Rows from block 6, named by matrix and row number. Each number is 200 + 30 x the weight over its row's rms, rounded and kept within 0 to 999. All counts start at 0. After the name is the row's rms in percent of the matrix's.
# conv: 3x3 conv (model.blocks.6.conv.weight, 112x112x3x3), inputs 108-111, a 3x3 kernel for each
conv.28,103,207,214,230,207,236,219,188,223,172,177,221,211,254,210,197,255,191,213,184,244,226,191,218,172,204,139,191,216,174,210,225,161,236,195,153,221
conv.29,100,184,177,170,197,192,190,202,196,179,205,214,204,209,216,196,220,187,180,192,178,183,196,201,222,203,218,210,203,190,224,198,180,204,194,206,209
conv.30,102,234,197,256,239,209,181,296,273,277,177,172,192,238,240,180,250,241,196,234,217,255,189,172,241,218,171,238,175,170,219,229,176,156,223,222,212
conv.31,100,150,167,181,180,213,200,187,191,196,163,175,147,187,193,213,196,192,204,206,183,190,219,182,181,228,143,169,184,204,154,147,203,171,157,196,249
conv.32,102,165,196,192,143,163,187,194,193,207,207,182,187,204,196,212,216,197,225,188,201,183,182,167,192,182,195,152,244,226,161,197,197,196,205,209,178
conv.33,099,255,221,198,205,177,159,150,116,104,181,210,230,206,225,208,218,210,227,138,148,209,188,187,244,225,189,251,181,196,218,168,194,226,176,197,209
conv.34,099,193,202,192,217,226,217,216,197,180,184,199,178,188,200,188,174,195,195,212,228,191,210,153,191,217,187,204,212,246,195,221,244,182,199,224,187
conv.35,100,150,192,147,193,218,182,171,155,137,205,194,218,161,199,244,230,219,217,136,173,261,113,142,247,166,158,214,190,213,223,209,215,208,189,194,195
conv.36,097,214,214,180,226,218,190,196,196,217,232,256,222,217,230,210,210,228,207,184,189,195,193,190,212,190,209,191,190,197,202,159,178,210,201,162,200
conv.37,098,207,238,217,189,210,185,251,195,164,243,226,169,247,265,183,186,195,204,217,195,150,225,173,127,160,135,129,225,142,217,216,232,208,214,159,225
conv.38,100,152,204,205,151,178,177,140,135,149,214,173,193,187,197,201,205,220,185,161,182,177,160,190,184,165,213,205,209,217,216,178,195,175,188,203,218
conv.39,103,164,169,212,160,188,229,137,240,201,222,210,184,195,228,178,154,188,162,139,145,180,189,164,191,263,205,203,206,234,226,208,210,199,186,174,189
conv.40,100,226,168,149,240,208,189,203,167,159,193,187,190,176,191,218,197,176,158,201,242,270,228,274,316,219,256,285,180,201,133,226,256,176,218,239,179
conv.41,097,117,128,134,182,177,126,184,170,101,171,202,163,181,236,191,191,217,198,231,216,297,163,154,198,189,145,209,239,230,230,198,215,208,194,174,222
conv.42,101,197,186,209,197,180,199,187,196,234,176,248,200,220,218,214,185,171,207,210,229,229,187,234,236,219,236,214,231,212,211,216,180,182,189,186,202
conv.43,101,186,179,174,201,188,193,194,185,183,231,200,201,240,200,228,247,208,234,221,185,193,192,192,192,195,140,168,161,197,215,103,139,187,161,167,206
conv.44,103,190,181,142,185,224,156,191,206,167,169,158,169,134,165,204,155,205,203,257,185,201,194,176,180,205,213,199,203,222,196,248,204,175,223,189,183
conv.45,103,181,170,221,189,183,217,186,168,195,216,184,202,196,175,173,200,191,196,141,165,162,162,191,180,178,181,172,205,191,178,202,183,132,150,151,135
conv.46,098,199,247,253,157,205,258,208,230,274,216,223,209,207,201,229,225,233,236,206,149,183,217,160,208,213,163,181,195,160,148,199,169,153,189,199,199
conv.47,100,281,259,328,205,166,274,305,227,344,217,206,218,200,205,212,208,205,206,212,212,261,192,182,238,175,174,241,209,196,171,196,193,191,177,172,156
conv.48,102,235,151,199,221,149,197,221,184,225,168,223,188,187,207,171,223,181,138,131,182,177,141,176,181,203,200,240,213,189,175,184,173,164,209,161,139
conv.49,097,196,234,197,192,215,212,210,203,183,163,155,168,207,245,201,201,214,152,201,162,107,188,207,173,144,175,120,223,182,214,223,137,206,269,190,189
conv.50,100,174,223,229,175,216,186,223,211,198,166,165,232,204,201,223,241,213,165,207,229,140,196,158,111,270,182,205,168,218,224,165,205,207,187,192,175
conv.51,106,148,161,207,186,175,211,207,214,183,253,206,193,223,204,175,197,232,223,226,263,170,197,249,195,178,196,178,186,214,208,187,200,181,189,202,171
conv.52,103,206,228,290,201,206,263,191,197,258,227,188,197,205,153,205,203,184,188,254,219,191,211,125,136,150,130,177,205,214,225,190,159,193,241,209,195
conv.53,101,243,246,194,232,225,184,210,194,183,227,232,214,192,175,202,189,211,222,154,141,229,178,168,220,173,168,244,238,229,194,241,212,174,211,210,198
conv.54,095,216,194,184,186,193,190,184,174,190,203,166,176,189,159,182,148,202,177,166,158,156,223,197,196,223,186,156,219,202,185,210,200,194,226,170,221
conv.55,098,173,157,187,190,194,217,155,153,225,195,159,178,217,161,187,186,171,183,217,183,191,198,191,191,228,215,211,199,179,170,231,232,196,188,211,203
conv.56,097,204,215,197,185,216,242,207,226,209,175,162,212,144,160,178,212,225,215,200,223,217,160,178,195,193,207,219,196,212,206,214,174,184,178,156,187
conv.57,097,186,183,175,176,176,176,186,185,191,156,202,216,214,178,186,233,203,203,173,170,210,191,183,210,166,221,188,259,243,205,237,251,242,202,238,230
conv.58,099,281,204,229,251,208,239,231,242,253,204,216,223,230,204,228,231,213,233,176,199,197,190,270,236,139,210,239,158,196,177,205,211,185,207,201,178
conv.59,097,195,188,200,165,198,201,209,209,193,184,199,227,211,170,192,200,203,224,221,194,178,166,201,183,205,200,207,197,242,244,198,200,204,179,194,206
conv.60,100,149,176,190,147,149,180,154,144,113,161,162,187,218,192,193,234,197,168,245,159,137,232,168,171,226,231,241,204,168,193,214,159,141,208,183,149
conv.61,095,165,173,180,139,217,181,131,224,188,156,173,227,223,152,176,226,154,215,227,176,168,197,161,171,234,178,191,226,222,232,124,163,228,176,165,194
conv.62,102,173,195,194,181,171,229,172,140,187,234,240,216,202,208,228,232,237,190,201,148,161,204,219,217,245,201,188,228,225,214,174,197,226,157,203,233
conv.63,100,126,151,169,105,159,151,67,103,96,195,233,202,202,229,210,197,174,202,182,110,23,205,165,155,279,273,258,215,191,136,208,171,167,179,168,217
conv.64,099,214,182,182,165,182,183,195,205,192,192,206,182,273,261,178,208,256,180,188,182,181,176,198,173,161,175,159,171,204,220,199,216,194,249,221,189
conv.65,103,140,170,194,150,209,202,192,214,200,162,192,205,190,215,192,195,202,211,266,238,179,243,256,185,229,216,188,191,199,173,173,195,152,180,180,166
conv.66,101,196,201,190,163,181,203,162,179,197,179,186,188,196,209,249,185,202,229,187,199,186,220,216,188,196,186,190,225,216,198,204,231,203,197,216,163